A small contrastive image-text model, trained from scratch.
Model: 5.91M parameters, encoder widths [40, 80, 160].
Rows from block 5 of the text encoder, named by matrix and row number. Rows with one number belong to one neuron. Each number is 200 + 30 x the weight over its row's rms, rounded and kept within 0 to 999. All counts start at 0. After the name is the row's rms in percent of the matrix's.
# gate: MLP gate (text_encoder.blocks.5.mlp.gate.weight, 768x192), inputs 96-191
# fc1: MLP up (text_encoder.blocks.5.mlp.fc1.weight, 768x192), inputs 96-191
# fc2: MLP down (text_encoder.blocks.5.mlp.fc2.weight, 192x768, transposed), outputs 96-191
gate.443,038,166,206,218,186,250,187,207,207,218,183,248,211,195,207,255,209,197,230,154,237,180,262,140,219,188,195,153,183,199,186,202,226,233,155,253,180,189,208,236,294,172,227,187,211,217,189,224,234,198,212,250,217,178,184,220,247,225,197,152,216,162,220,200,145,198,225,200,178,204,190,211,237,214,202,235,172,198,202,199,193,158,249,212,230,183,174,177,162,192,144,174,200,183,205,284,209
fc1.443,038,206,209,229,177,239,268,214,207,201,237,169,143,202,179,216,181,181,173,264,237,195,206,246,161,177,265,156,208,248,168,202,268,211,195,171,258,194,226,180,228,233,185,179,186,225,165,115,248,158,190,162,198,184,195,278,208,220,220,228,221,220,201,211,211,193,211,167,194,216,228,256,216,237,224,212,198,219,211,129,221,237,221,198,158,246,206,169,184,196,223,212,182,228,230,135,184
fc2.443,029,151,206,228,195,208,198,181,166,184,188,198,177,195,195,213,188,162,220,167,175,174,240,179,236,144,217,146,158,198,191,178,187,180,198,214,210,180,199,168,237,215,234,146,199,210,197,207,170,184,221,216,184,137,258,189,185,217,232,230,175,216,224,164,193,204,208,213,128,244,255,180,196,171,199,187,219,224,208,230,157,177,173,133,172,185,205,141,184,164,174,220,209,187,177,241,214
gate.444,040,197,175,149,146,187,239,226,176,214,203,183,224,217,270,213,167,160,206,217,228,225,210,178,155,215,196,201,189,213,204,224,189,173,260,275,239,166,216,258,272,167,191,265,183,193,201,181,216,176,242,149,169,210,182,216,205,203,234,145,193,187,157,176,180,239,220,200,188,174,164,195,224,211,195,176,200,220,194,153,234,191,192,187,178,177,202,238,196,156,213,164,190,141,204,170,164
fc1.444,041,195,148,178,163,167,226,224,209,159,225,233,238,202,245,212,176,153,186,198,200,265,159,171,151,202,202,170,178,184,200,198,188,197,212,201,222,160,202,228,255,247,191,224,145,163,224,225,239,160,228,165,175,211,199,263,205,220,221,176,209,189,201,131,186,209,189,184,233,187,184,168,242,242,190,151,190,190,250,189,158,165,207,226,185,199,204,235,159,154,205,141,152,183,237,226,136
fc2.444,045,195,200,202,202,180,218,145,164,241,201,241,202,171,276,188,137,191,182,247,192,236,189,164,114,251,205,202,232,205,207,196,168,216,223,202,190,178,195,240,199,197,160,193,161,173,160,195,237,174,210,157,181,274,198,203,238,188,189,164,169,196,225,130,180,222,219,226,214,199,223,208,254,225,176,181,215,221,214,190,198,177,183,224,189,186,250,205,160,166,181,153,182,150,173,206,209
gate.445,314,212,217,156,213,218,178,190,180,125,231,238,167,198,256,166,169,266,130,194,210,173,168,148,174,188,153,177,241,197,196,215,226,271,183,248,174,186,172,205,174,188,179,154,176,198,178,217,252,173,188,245,202,236,208,247,170,195,193,181,172,205,220,186,205,235,236,253,182,244,162,230,191,241,248,215,215,194,169,205,230,188,185,191,184,191,210,202,212,184,212,197,212,262,146,199,257
fc1.445,317,221,153,189,154,159,181,222,205,224,218,183,219,264,177,188,236,223,248,210,198,209,213,241,200,235,187,176,184,238,223,223,135,152,235,156,199,259,177,193,222,173,241,248,169,219,213,208,221,229,208,165,210,217,176,185,217,239,229,174,237,153,172,249,228,205,188,167,255,178,206,181,197,148,209,222,163,252,205,183,177,206,243,256,199,180,171,228,175,212,186,170,163,166,227,200,193
fc2.445,267,195,145,178,134,174,195,229,225,202,225,214,219,254,195,177,219,187,245,193,206,246,192,251,236,224,176,203,187,217,210,192,149,173,234,158,180,229,193,204,221,208,234,241,155,211,216,194,226,214,175,148,193,232,163,184,239,235,174,172,249,191,164,209,220,185,170,188,247,149,186,163,226,188,229,256,172,193,204,164,180,173,242,238,192,194,174,241,215,202,180,149,184,215,251,177,180
gate.446,100,185,245,230,204,192,244,239,230,212,254,190,192,213,212,199,187,205,253,201,228,235,194,194,253,139,205,223,202,238,167,181,233,197,196,211,232,162,166,202,226,153,165,235,138,138,203,156,206,225,212,186,178,170,223,264,226,168,204,182,222,142,197,239,212,182,188,179,193,141,234,200,146,216,166,209,180,236,205,191,215,195,176,196,220,242,260,179,199,184,193,255,285,219,170,205,205
fc1.446,110,184,184,187,211,222,215,217,241,203,213,176,262,210,215,178,168,233,238,233,207,195,198,171,192,163,172,197,232,203,198,180,211,211,201,153,136,260,233,180,145,230,230,194,224,248,185,186,163,141,195,187,254,207,148,202,190,232,115,225,210,226,164,169,209,237,211,205,216,199,180,221,234,153,203,151,234,140,212,173,218,275,236,214,200,226,203,186,221,145,163,181,191,227,246,190,214
fc2.446,149,231,88,190,213,203,184,195,201,193,178,175,192,212,194,191,182,176,174,234,205,166,225,219,164,196,191,184,227,182,190,231,233,229,199,198,165,218,211,184,148,221,264,208,279,244,169,206,212,190,215,209,204,190,189,112,216,221,189,273,204,264,192,182,224,202,236,224,251,251,168,197,259,142,221,188,209,161,196,170,159,213,208,148,197,187,165,209,215,136,188,144,177,178,209,147,222
gate.447,037,196,193,257,228,195,192,210,189,222,246,222,153,219,204,201,153,231,251,254,132,226,193,163,155,222,205,174,173,152,165,157,155,199,199,242,219,223,242,260,183,252,218,170,212,201,198,210,237,199,214,236,198,227,238,221,178,198,213,204,197,172,171,157,215,238,189,212,218,181,208,222,226,244,177,239,187,254,156,191,156,158,244,204,196,266,216,211,156,199,213,192,157,217,211,190,189
fc1.447,038,158,206,210,255,186,177,202,158,251,229,246,149,176,223,177,201,194,209,186,180,199,198,168,206,251,228,195,192,170,210,174,221,194,194,161,180,175,221,197,200,177,171,177,179,212,273,195,193,193,204,175,202,231,199,213,157,135,212,212,178,214,173,182,159,163,163,161,147,220,191,195,179,225,177,148,207,165,187,151,214,200,217,242,186,181,241,209,231,157,175,180,177,236,212,245,202
fc2.447,040,200,145,213,245,212,166,209,245,259,201,218,160,173,195,219,202,232,252,217,176,186,230,144,212,238,220,194,185,169,185,171,142,212,166,225,216,220,218,174,204,150,185,244,152,209,193,230,176,161,185,222,227,182,245,225,185,200,190,215,177,219,210,201,167,222,167,193,202,188,163,225,206,173,194,138,144,207,200,176,190,197,221,192,228,193,214,217,251,124,184,222,221,184,213,231,194
gate.448,033,216,183,175,130,211,171,217,205,171,154,221,237,199,236,206,250,174,179,166,266,180,234,163,167,166,187,217,191,270,165,207,209,176,200,173,164,202,166,118,210,209,119,210,204,156,198,180,184,202,175,158,184,203,218,124,229,192,204,201,192,214,226,263,206,238,223,232,175,187,200,172,261,209,214,194,202,257,228,201,178,263,195,238,178,188,209,226,216,251,213,177,175,248,217,175,165
fc1.448,035,146,227,183,241,188,245,192,223,170,234,203,189,178,211,219,205,202,224,225,230,219,228,221,226,199,219,156,219,173,212,197,210,215,217,213,265,237,205,241,227,240,180,229,165,216,237,267,233,199,127,220,227,172,192,204,171,233,180,247,203,164,194,161,156,187,215,193,267,227,223,163,202,220,205,222,186,157,223,230,239,142,247,158,217,218,163,200,214,189,205,218,166,220,185,213,225
fc2.448,026,191,254,195,184,167,162,209,231,288,145,241,215,193,229,180,218,231,183,221,251,211,202,227,215,228,165,179,190,235,267,256,210,230,176,190,246,179,193,243,193,207,236,200,232,200,181,244,185,244,141,212,210,283,155,210,200,224,181,166,195,211,231,215,159,164,221,225,198,217,158,199,172,232,225,239,153,233,163,158,215,205,193,227,266,170,218,203,195,192,268,182,189,182,211,152,144
gate.449,033,195,216,154,145,184,227,213,151,198,216,182,164,185,215,204,191,191,213,191,186,204,122,220,180,243,220,166,232,177,190,170,229,237,208,201,238,156,173,249,231,170,166,195,213,218,204,177,151,247,191,189,196,200,237,182,222,165,207,191,219,206,232,184,211,183,210,180,186,233,178,227,234,196,235,254,225,307,212,241,225,159,164,213,195,164,196,184,221,221,194,180,213,228,216,195,207
fc1.449,034,179,268,226,251,237,225,274,180,216,239,229,203,128,194,215,166,181,229,229,198,186,259,181,266,191,178,167,179,232,199,202,208,190,216,169,215,156,152,194,208,242,162,200,168,223,137,175,245,166,211,171,185,172,165,207,209,172,185,228,178,166,180,208,198,263,183,216,202,168,265,177,206,200,165,193,162,184,167,248,225,205,167,145,206,204,295,226,214,184,187,174,192,177,202,208,196
fc2.449,041,176,221,198,172,202,212,252,249,216,215,259,185,164,219,188,190,183,225,206,210,199,236,142,247,157,177,177,218,243,219,211,191,207,176,202,252,189,169,153,183,212,199,193,186,205,158,175,219,182,167,167,198,137,169,237,220,196,207,189,177,134,180,207,215,203,138,226,189,192,215,229,165,182,216,194,166,188,192,205,254,226,217,173,153,195,231,188,209,152,168,157,229,170,180,190,186
gate.450,027,175,226,193,217,170,203,211,188,208,186,154,185,140,142,204,243,163,248,232,176,201,158,240,260,203,172,235,202,187,201,185,256,210,231,243,173,201,231,206,166,201,192,244,176,268,146,195,201,218,196,196,203,215,187,199,163,172,175,242,144,228,163,247,222,234,138,146,181,215,222,196,199,182,228,183,217,202,152,201,214,223,160,148,190,222,250,215,241,155,196,235,230,163,131,192,242
fc1.450,029,218,237,186,187,229,181,200,187,183,263,165,178,189,173,180,114,210,224,211,184,214,184,208,209,197,215,196,199,163,234,184,186,123,248,210,240,172,196,242,222,185,188,216,207,221,220,240,190,214,161,199,157,226,192,170,251,177,198,178,203,229,235,146,208,168,177,208,151,198,236,192,198,146,198,233,244,146,255,213,246,207,226,195,177,180,159,206,165,188,237,229,197,243,216,108,145
fc2.450,021,238,221,199,202,209,181,289,211,227,156,181,203,188,211,184,229,217,216,250,200,205,181,197,184,204,230,210,197,164,200,205,205,233,234,241,172,144,230,241,184,198,184,234,190,225,181,171,199,177,161,186,195,206,182,218,261,184,125,220,228,233,180,251,206,213,174,137,186,196,210,202,186,177,236,199,175,197,213,194,190,223,194,189,222,183,240,209,239,218,190,174,213,213,209,216,192
gate.451,035,191,152,171,183,175,220,205,185,173,215,145,193,164,218,192,229,183,201,203,188,197,194,144,188,208,215,147,223,244,172,141,215,231,120,201,201,200,199,173,257,208,175,129,217,149,235,182,187,198,205,202,185,193,229,152,226,247,186,176,200,124,191,193,225,198,127,191,168,179,175,162,187,219,214,187,215,276,180,209,182,239,209,176,214,159,184,169,156,227,184,221,210,250,204,220,266
fc1.451,039,183,231,242,190,161,155,194,211,186,225,252,185,195,199,208,174,213,282,242,201,217,145,204,174,227,159,196,223,215,162,171,205,181,242,201,221,126,225,187,102,242,221,162,203,209,207,194,217,169,139,225,218,231,192,181,163,222,198,182,219,234,204,220,219,201,219,213,193,183,201,218,248,214,186,209,234,209,168,201,211,179,200,209,203,230,166,179,242,226,209,224,213,183,176,185,236
fc2.451,030,153,161,196,196,239,200,140,219,159,196,135,222,148,213,164,256,212,174,196,200,177,207,206,169,226,224,211,231,187,226,160,239,215,219,181,227,222,145,188,263,255,196,193,238,135,217,176,222,185,198,200,165,170,219,154,245,204,249,187,210,178,218,238,203,240,174,176,145,173,193,190,163,206,174,171,171,228,196,214,196,222,207,197,174,147,178,271,222,189,218,206,183,227,190,247,176
gate.452,038,194,205,191,255,166,160,179,214,187,210,213,184,247,197,214,188,220,162,171,197,234,171,221,213,217,209,158,233,238,162,166,180,188,191,150,231,186,245,209,201,176,194,190,231,156,216,215,189,190,258,236,173,168,130,204,163,186,205,169,211,202,169,177,176,246,245,154,162,151,180,226,240,173,170,236,248,230,270,166,192,158,136,225,180,222,202,187,227,181,154,179,232,197,189,206,210
fc1.452,045,174,181,171,156,212,248,192,218,206,206,139,156,174,188,169,175,156,204,194,168,151,233,191,212,184,208,220,193,251,170,222,227,187,177,223,209,177,199,169,191,153,206,193,224,199,172,185,209,164,229,230,235,240,228,176,219,173,196,125,226,238,159,237,209,171,172,219,213,176,231,221,177,207,191,220,109,195,180,219,235,231,178,175,191,235,231,186,205,216,242,207,173,161,157,177,188
fc2.452,032,255,173,137,172,216,171,216,236,180,171,233,208,217,190,170,174,194,210,196,235,238,189,200,198,200,205,234,212,261,213,193,261,247,217,164,202,144,197,160,192,156,191,206,188,205,196,207,228,190,193,177,154,221,126,143,219,225,190,210,172,197,184,211,244,201,260,230,193,205,200,186,184,230,198,159,248,204,204,158,209,252,222,211,166,221,242,204,187,198,246,153,232,170,228,199,204
gate.453,038,236,127,222,162,204,226,179,221,204,213,199,195,173,208,236,262,155,224,216,203,228,220,209,253,215,192,211,166,248,126,187,196,158,210,210,201,178,212,195,228,193,198,193,219,205,215,200,203,217,229,144,238,228,185,241,244,200,174,214,240,273,244,199,208,224,203,156,232,145,216,175,224,204,175,237,225,228,256,196,165,210,187,246,212,205,203,238,172,200,172,154,177,203,253,193,183
fc1.453,039,182,219,183,242,195,157,200,254,166,159,253,199,195,205,172,163,226,169,174,243,180,206,210,169,181,189,194,226,180,187,223,230,243,199,247,197,214,201,203,240,242,156,173,214,249,183,181,206,218,149,236,214,170,194,202,179,237,220,199,90,146,191,199,215,206,228,197,217,215,156,192,136,219,219,188,185,203,208,231,238,166,254,168,174,204,183,182,156,187,201,228,227,181,119,159,175
fc2.453,048,193,204,227,225,120,196,206,257,227,201,191,211,173,204,146,236,227,219,213,253,194,201,160,207,233,211,201,253,214,215,204,195,174,204,233,265,205,212,241,213,200,170,216,176,221,210,123,196,267,178,229,257,208,206,176,187,225,201,157,196,186,149,188,221,178,239,213,295,164,159,181,134,223,206,242,196,176,248,204,254,211,256,196,225,184,179,178,216,214,172,211,208,195,170,180,173
gate.454,032,186,162,254,214,250,227,177,197,278,220,189,202,184,149,224,211,162,170,173,171,173,205,148,193,197,286,222,211,182,223,176,193,216,187,215,183,236,147,286,216,155,205,245,197,217,215,205,207,265,210,169,216,189,180,192,196,207,202,189,204,187,203,163,223,201,194,192,263,167,193,172,151,202,159,202,242,156,222,192,209,170,215,211,192,167,235,176,168,171,235,225,167,190,197,206,239
fc1.454,032,135,207,209,207,165,178,198,201,202,202,188,160,237,197,235,169,216,240,186,259,206,245,233,200,190,233,189,179,211,173,201,254,192,270,176,242,161,197,190,158,215,176,144,167,207,215,158,193,218,259,235,239,189,207,269,195,231,191,184,148,201,201,196,221,205,201,225,222,146,225,236,185,250,185,237,190,188,278,193,192,211,156,236,155,183,197,242,160,252,189,208,227,195,203,160,147
fc2.454,027,184,129,185,231,203,209,190,260,243,180,157,200,180,200,177,185,203,175,202,263,209,199,154,178,183,217,230,255,218,218,215,240,182,209,221,220,211,192,247,178,193,177,219,242,207,245,159,223,237,149,147,207,184,186,227,195,250,204,149,171,203,188,151,262,189,230,185,219,132,162,194,129,216,194,228,207,166,186,159,205,186,166,273,169,167,206,242,223,246,162,214,163,186,223,195,191
gate.455,047,239,234,187,218,241,194,187,206,211,227,208,197,202,163,158,240,188,197,215,229,153,257,233,181,227,170,203,231,173,176,179,203,184,207,215,181,224,203,212,197,169,186,195,199,238,227,237,195,176,185,240,185,171,195,130,215,205,188,193,144,204,162,221,186,203,201,196,160,207,160,193,186,158,217,176,179,204,190,174,178,237,214,149,207,214,215,201,226,241,206,211,235,206,155,145,269
fc1.455,046,233,214,217,253,146,177,252,192,170,259,247,220,201,214,147,223,226,142,229,186,192,183,187,256,199,214,147,221,215,221,201,194,152,120,159,214,180,196,150,176,188,227,154,172,153,169,162,147,178,163,250,204,192,204,178,176,229,168,246,211,190,199,184,207,167,164,213,242,205,187,196,165,199,222,185,187,206,257,223,189,212,266,173,174,189,168,176,240,245,236,194,175,183,150,221,240
fc2.455,041,184,191,193,158,172,219,202,213,203,176,193,242,188,231,197,184,222,206,177,170,251,135,136,188,227,191,175,174,223,208,186,177,212,188,170,184,203,165,208,219,213,180,229,198,125,176,146,179,199,207,182,225,194,205,245,225,218,203,180,250,185,234,177,177,221,222,223,235,170,185,202,272,262,155,183,199,193,233,209,198,158,174,198,208,172,180,204,181,212,192,199,184,215,211,257,177
gate.456,039,172,171,203,205,152,175,170,176,226,214,225,202,217,242,254,215,184,230,163,233,173,209,202,169,211,223,229,122,198,201,237,218,206,183,231,165,209,141,152,147,175,216,167,216,228,207,214,206,226,202,215,155,219,210,219,213,175,214,195,134,217,174,223,213,193,226,211,153,236,216,199,252,218,186,183,189,199,187,202,171,215,165,237,220,211,227,243,144,205,176,197,122,180,196,213,180
fc1.456,049,172,206,171,184,198,170,187,226,249,176,173,222,161,211,165,225,183,224,180,217,237,218,192,205,155,162,206,200,214,242,228,206,158,174,178,184,174,211,232,226,217,221,176,221,172,190,221,211,231,219,250,190,147,198,151,151,181,181,173,185,204,206,177,193,166,209,221,182,230,190,203,202,195,235,180,162,218,135,273,181,218,160,210,211,167,208,145,198,167,161,200,259,244,191,143,178
fc2.456,036,285,162,226,218,254,234,194,173,170,217,193,162,209,176,227,158,181,205,230,164,166,201,208,213,253,199,210,204,187,155,172,196,223,236,225,197,252,195,179,198,204,180,240,194,218,218,197,181,166,199,168,177,234,219,222,266,197,208,263,231,244,209,262,188,221,203,173,216,212,202,172,217,209,184,161,235,200,215,166,190,192,208,196,210,221,169,227,187,163,261,193,132,200,236,250,214
gate.457,040,191,219,224,200,188,214,196,223,195,186,176,180,194,206,173,248,224,232,168,242,194,229,221,252,185,193,185,131,164,202,206,192,176,177,234,267,144,213,196,196,165,184,211,124,180,265,186,186,260,203,226,170,182,237,217,172,193,258,142,211,161,180,187,207,179,159,205,195,174,190,182,164,229,165,197,156,209,196,252,194,142,172,192,218,194,219,210,203,250,221,216,267,163,179,230,163
fc1.457,038,209,170,182,198,177,216,186,221,211,166,189,211,213,215,152,182,201,182,186,235,97,231,219,197,226,130,179,248,193,186,211,247,246,199,222,160,216,269,192,191,206,254,180,248,255,175,202,192,155,206,239,253,238,192,145,144,214,157,213,182,253,184,215,204,217,265,172,228,230,126,230,227,172,233,199,232,178,228,183,209,218,243,175,234,221,176,200,183,184,212,218,193,232,197,140,215
fc2.457,052,236,88,194,196,190,171,179,203,199,174,161,183,217,192,200,180,176,147,242,202,158,238,208,141,205,201,171,220,167,218,227,241,228,174,191,154,200,217,194,147,229,260,201,268,246,173,177,235,164,203,196,200,181,191,123,230,214,196,253,198,262,215,171,232,205,220,237,241,243,175,191,247,162,217,194,186,184,174,171,166,205,190,185,177,189,169,219,202,138,193,139,198,179,209,166,209
gate.458,033,270,216,217,178,229,132,207,183,187,150,181,172,264,177,199,216,228,181,195,216,202,151,175,163,200,181,228,209,255,165,181,187,243,204,223,207,255,137,253,191,208,146,136,154,191,164,183,135,155,241,169,178,191,188,236,190,235,202,148,221,201,185,216,204,179,179,179,204,184,160,214,205,194,173,216,182,221,273,150,187,208,223,218,188,249,195,221,221,188,192,169,181,215,202,226,226
fc1.458,033,202,182,204,176,199,157,216,191,252,150,208,171,233,239,199,136,228,223,181,189,172,186,184,162,178,176,172,173,210,164,197,220,171,229,180,177,227,184,209,136,153,218,250,214,218,206,169,188,174,233,203,220,238,196,219,224,221,263,231,210,193,167,200,188,236,238,198,224,159,225,236,191,212,198,197,274,198,265,203,233,231,226,220,218,215,196,231,214,138,200,208,174,224,144,183,201
fc2.458,028,167,177,219,160,174,198,211,171,211,223,188,196,148,232,197,220,206,204,166,211,199,190,195,195,142,215,160,201,244,176,185,227,218,181,138,185,221,225,170,196,159,245,227,190,167,192,185,211,201,206,184,177,259,170,193,202,157,205,186,259,162,192,213,234,232,254,179,221,148,173,214,149,180,208,183,259,240,218,174,206,270,236,198,229,172,205,243,237,171,253,155,211,242,218,173,208
gate.459,033,179,176,199,247,212,234,208,162,207,209,200,153,192,220,174,162,141,162,185,213,215,165,144,190,219,223,249,215,178,156,144,252,206,176,192,199,170,229,198,123,177,195,121,247,219,171,210,159,196,253,250,164,225,171,219,209,130,214,207,174,217,225,186,188,232,193,212,161,222,161,240,241,213,217,204,199,255,171,181,221,202,189,196,213,259,192,221,262,203,201,213,225,247,148,202,212
fc1.459,035,212,232,207,282,240,187,204,208,157,225,252,167,186,255,146,170,227,148,212,164,175,162,163,175,176,205,155,197,229,239,213,219,196,211,260,185,187,187,209,201,188,193,216,206,191,195,240,198,177,155,259,222,248,212,232,137,193,183,202,146,215,258,196,203,205,220,209,178,276,210,213,150,234,227,169,215,171,194,202,193,233,181,203,190,201,201,194,165,182,205,224,225,208,225,248,231
fc2.459,033,224,198,177,239,239,162,181,194,185,200,226,190,145,249,185,161,223,164,216,198,203,217,194,166,197,200,191,218,220,237,231,246,239,137,209,216,251,207,247,169,180,191,171,197,204,200,255,200,224,210,267,225,219,227,243,158,199,225,179,163,200,260,182,174,231,201,193,205,311,152,228,170,199,204,208,185,213,172,184,243,195,200,208,190,188,233,174,183,178,208,221,179,222,187,212,217
gate.460,059,184,212,208,178,180,221,198,232,191,239,142,227,197,177,198,181,199,231,195,211,174,215,194,157,173,169,191,231,204,193,201,166,243,187,160,195,234,189,240,162,224,254,211,195,213,180,222,152,144,228,243,217,236,171,185,178,195,178,235,250,249,186,223,151,204,207,204,196,174,174,232,181,157,216,198,231,172,238,161,256,236,224,195,210,232,177,158,263,165,189,197,189,247,235,208,203
fc1.460,051,141,193,200,168,196,198,225,233,207,232,160,176,222,185,185,178,205,261,221,217,177,194,176,156,183,128,204,251,226,160,246,171,254,184,228,161,191,176,217,202,241,252,219,210,197,162,230,141,172,219,242,227,232,167,187,162,218,172,203,223,229,153,193,198,223,199,205,224,242,188,239,198,160,218,204,235,190,245,156,201,242,243,191,220,236,152,160,215,181,191,187,214,225,243,205,181
fc2.460,061,199,234,211,195,162,178,136,185,178,208,146,251,198,206,164,221,191,224,200,184,178,172,159,239,211,191,264,232,216,144,197,176,192,155,210,137,258,191,161,232,241,179,199,200,202,188,235,104,214,222,225,209,207,170,169,143,255,211,202,170,229,241,245,196,204,207,176,172,217,179,224,210,200,178,181,237,195,181,162,216,246,205,207,228,193,186,153,197,179,190,210,208,235,247,205,235
gate.461,072,189,190,187,257,178,205,170,203,175,218,223,260,171,262,224,179,188,236,227,231,176,231,215,217,233,184,185,182,207,188,272,186,233,173,197,148,167,217,191,205,242,229,182,225,251,189,240,245,224,170,203,187,225,206,163,195,193,188,235,142,185,175,180,207,163,193,209,203,242,261,158,245,191,258,217,182,160,196,218,195,164,213,177,249,181,207,179,182,192,168,210,188,173,140,199,184
fc1.461,076,187,166,206,253,154,238,165,202,172,208,221,224,192,220,229,197,215,244,230,231,194,267,227,221,224,165,153,213,197,200,279,187,205,184,162,146,161,224,188,203,247,247,159,230,233,201,206,242,217,166,226,220,222,177,169,187,236,147,260,158,188,166,194,189,199,192,192,225,239,255,177,230,170,251,202,173,178,215,227,197,207,183,184,243,182,198,173,181,175,168,192,170,170,131,191,182
fc2.461,066,173,240,192,182,267,209,242,252,198,165,222,196,239,216,211,246,254,166,161,179,189,179,209,249,201,206,229,226,297,206,172,198,203,246,230,224,277,191,195,207,165,204,157,197,157,201,205,199,219,214,165,228,242,222,262,120,152,203,175,209,190,218,189,192,205,222,190,205,180,224,241,170,197,161,192,245,210,236,182,195,228,199,231,178,243,183,223,230,212,224,232,176,230,187,215,198
gate.462,031,194,216,221,181,237,211,191,170,187,205,202,199,276,172,173,223,195,204,256,153,218,215,230,184,228,209,191,214,235,219,199,195,212,212,251,232,226,260,212,209,202,201,227,214,207,212,138,208,125,199,152,222,184,252,221,226,160,133,186,268,269,178,216,201,226,209,248,213,167,216,221,185,216,216,224,219,206,226,188,230,239,195,199,202,194,201,155,191,204,184,200,216,200,267,209,221
fc1.462,030,234,230,212,163,226,237,269,239,212,228,190,154,247,210,160,211,261,182,213,210,212,171,217,206,201,174,238,211,253,203,182,192,197,210,224,214,225,194,173,207,185,235,221,153,188,214,190,188,178,185,154,207,257,229,213,204,156,160,234,270,276,208,212,228,241,200,196,194,180,127,232,146,191,211,170,253,182,206,175,202,243,212,244,225,179,217,215,228,158,209,192,205,237,225,247,249
fc2.462,032,265,144,244,227,230,180,208,156,202,196,254,143,205,162,223,196,175,139,217,181,190,179,214,205,176,193,188,218,198,213,148,190,196,220,203,217,232,238,181,202,221,174,250,213,199,228,193,242,176,224,164,215,185,216,204,235,175,195,217,261,215,238,246,251,217,193,220,187,167,200,186,175,211,214,148,266,212,223,180,177,218,217,205,166,198,165,239,235,154,261,172,182,190,219,203,200
gate.463,063,182,208,224,158,179,186,208,183,175,218,176,221,196,184,231,201,161,228,176,233,180,128,205,176,225,201,222,216,194,152,128,179,205,245,157,226,174,207,178,174,210,128,153,152,151,191,170,207,160,186,208,203,164,202,146,260,181,217,175,222,161,175,261,204,200,229,173,183,168,152,172,208,207,209,162,167,213,141,239,223,210,178,198,173,160,178,227,218,204,201,206,207,180,145,215,258
fc1.463,060,166,206,180,205,192,197,200,198,157,191,233,220,175,195,247,207,205,228,192,236,150,176,188,207,246,178,217,232,237,144,162,183,203,211,154,228,174,233,141,214,233,167,163,205,172,217,169,245,160,132,183,202,195,236,135,220,147,148,212,242,143,190,224,226,242,216,155,228,165,205,183,229,153,212,174,201,228,217,244,172,219,227,203,200,155,182,212,185,228,183,221,200,202,126,232,210
fc2.463,098,145,186,196,203,166,165,174,194,160,234,191,216,172,165,237,169,129,231,180,183,193,140,164,161,246,230,192,199,189,162,155,172,201,194,185,200,181,173,163,183,227,134,167,226,151,204,151,227,199,183,199,119,157,149,115,232,173,205,175,191,160,175,226,224,225,229,189,192,180,205,196,210,245,215,148,200,201,202,258,195,177,217,195,208,167,183,233,187,232,171,217,210,181,156,236,226
gate.464,124,191,198,276,198,183,173,202,158,208,192,179,205,181,172,187,251,231,263,128,176,174,232,195,259,217,151,131,217,205,177,181,181,184,198,251,220,231,189,223,256,245,219,216,189,207,237,226,174,191,261,241,197,216,206,212,151,181,152,199,187,183,149,228,220,219,151,170,198,160,182,231,206,221,137,226,185,176,243,205,235,206,174,226,202,208,160,185,243,197,217,189,176,212,199,160,141
fc1.464,119,183,217,152,212,209,212,237,200,205,208,156,197,191,162,183,177,138,168,210,223,197,145,207,149,178,211,227,207,203,234,203,189,241,239,166,207,157,238,216,187,183,195,142,211,225,191,195,261,193,175,200,199,193,166,194,172,220,206,187,205,248,221,217,186,216,229,174,218,231,139,234,176,212,247,214,243,241,197,224,173,182,176,184,202,178,229,183,204,204,196,207,229,241,183,236,214
fc2.464,118,207,194,152,186,259,241,203,284,189,205,206,243,238,182,214,187,179,156,228,243,267,197,206,199,174,224,323,197,218,207,163,227,238,251,159,174,168,213,178,198,170,192,176,215,178,187,161,211,194,160,166,208,143,180,183,228,211,191,220,174,211,235,217,192,185,263,194,171,184,193,183,208,193,218,148,243,226,223,168,127,229,211,197,177,195,268,201,192,179,181,227,248,194,241,243,224
gate.465,044,192,198,177,194,257,185,228,230,244,200,153,204,188,208,171,243,183,183,190,189,254,192,197,174,173,173,198,241,188,238,171,180,219,196,215,247,190,178,220,248,216,223,188,211,173,187,229,188,192,212,230,225,171,200,140,183,183,174,196,258,221,208,227,197,183,188,196,197,221,222,197,182,219,242,165,218,188,153,232,188,176,182,250,176,160,209,145,177,153,180,186,282,269,199,222,186
fc1.465,042,170,189,214,219,187,209,165,186,190,187,224,200,223,218,196,186,257,209,237,212,156,197,212,191,216,215,226,169,223,184,254,195,254,215,230,199,160,220,146,125,165,147,218,177,210,221,207,144,200,194,188,179,221,222,209,213,178,202,222,183,184,200,198,220,218,194,207,192,185,222,214,221,230,166,200,204,203,233,134,225,196,231,202,234,235,200,251,213,227,213,204,166,169,246,242,249
fc2.465,083,216,185,224,193,192,235,189,199,151,226,191,191,237,163,229,160,191,226,234,172,154,186,163,220,284,227,237,187,207,171,203,163,212,183,223,229,206,185,165,181,197,194,228,223,231,201,208,169,204,175,176,175,237,201,188,251,229,224,211,191,193,207,227,192,205,171,193,192,211,203,196,214,243,148,196,199,184,222,144,193,216,227,194,189,236,167,208,183,180,261,177,104,170,216,222,242
gate.466,036,212,201,146,216,184,230,214,198,173,203,220,191,255,136,176,190,182,187,190,212,252,212,175,177,195,171,183,238,187,204,209,246,124,188,185,203,168,225,186,204,191,241,177,214,151,206,191,203,143,182,222,240,221,210,201,254,252,191,249,228,185,196,239,175,242,205,175,221,155,165,161,158,170,210,178,183,259,203,211,183,194,165,197,215,202,183,190,193,137,210,196,229,192,244,170,199
fc1.466,030,192,250,206,210,219,170,208,209,238,204,163,230,194,194,170,182,201,171,190,180,213,182,234,179,204,251,243,135,191,225,138,225,226,230,164,200,211,184,234,183,201,181,220,177,236,147,259,205,207,208,180,203,226,237,225,159,161,219,177,222,268,256,173,248,192,197,247,172,238,203,213,280,220,182,201,213,204,184,143,238,225,233,217,174,172,203,258,209,210,195,263,181,211,213,202,219
fc2.466,057,191,230,164,187,217,142,210,219,205,182,147,243,189,236,208,224,221,203,174,163,182,139,151,197,134,241,200,186,247,164,142,176,226,181,216,172,258,235,177,193,189,189,208,198,243,195,188,219,229,235,156,110,214,209,191,157,90,187,200,230,228,221,162,239,172,198,230,189,231,202,193,221,212,228,207,231,150,190,176,191,191,233,198,196,221,212,230,190,237,179,209,181,212,150,185,211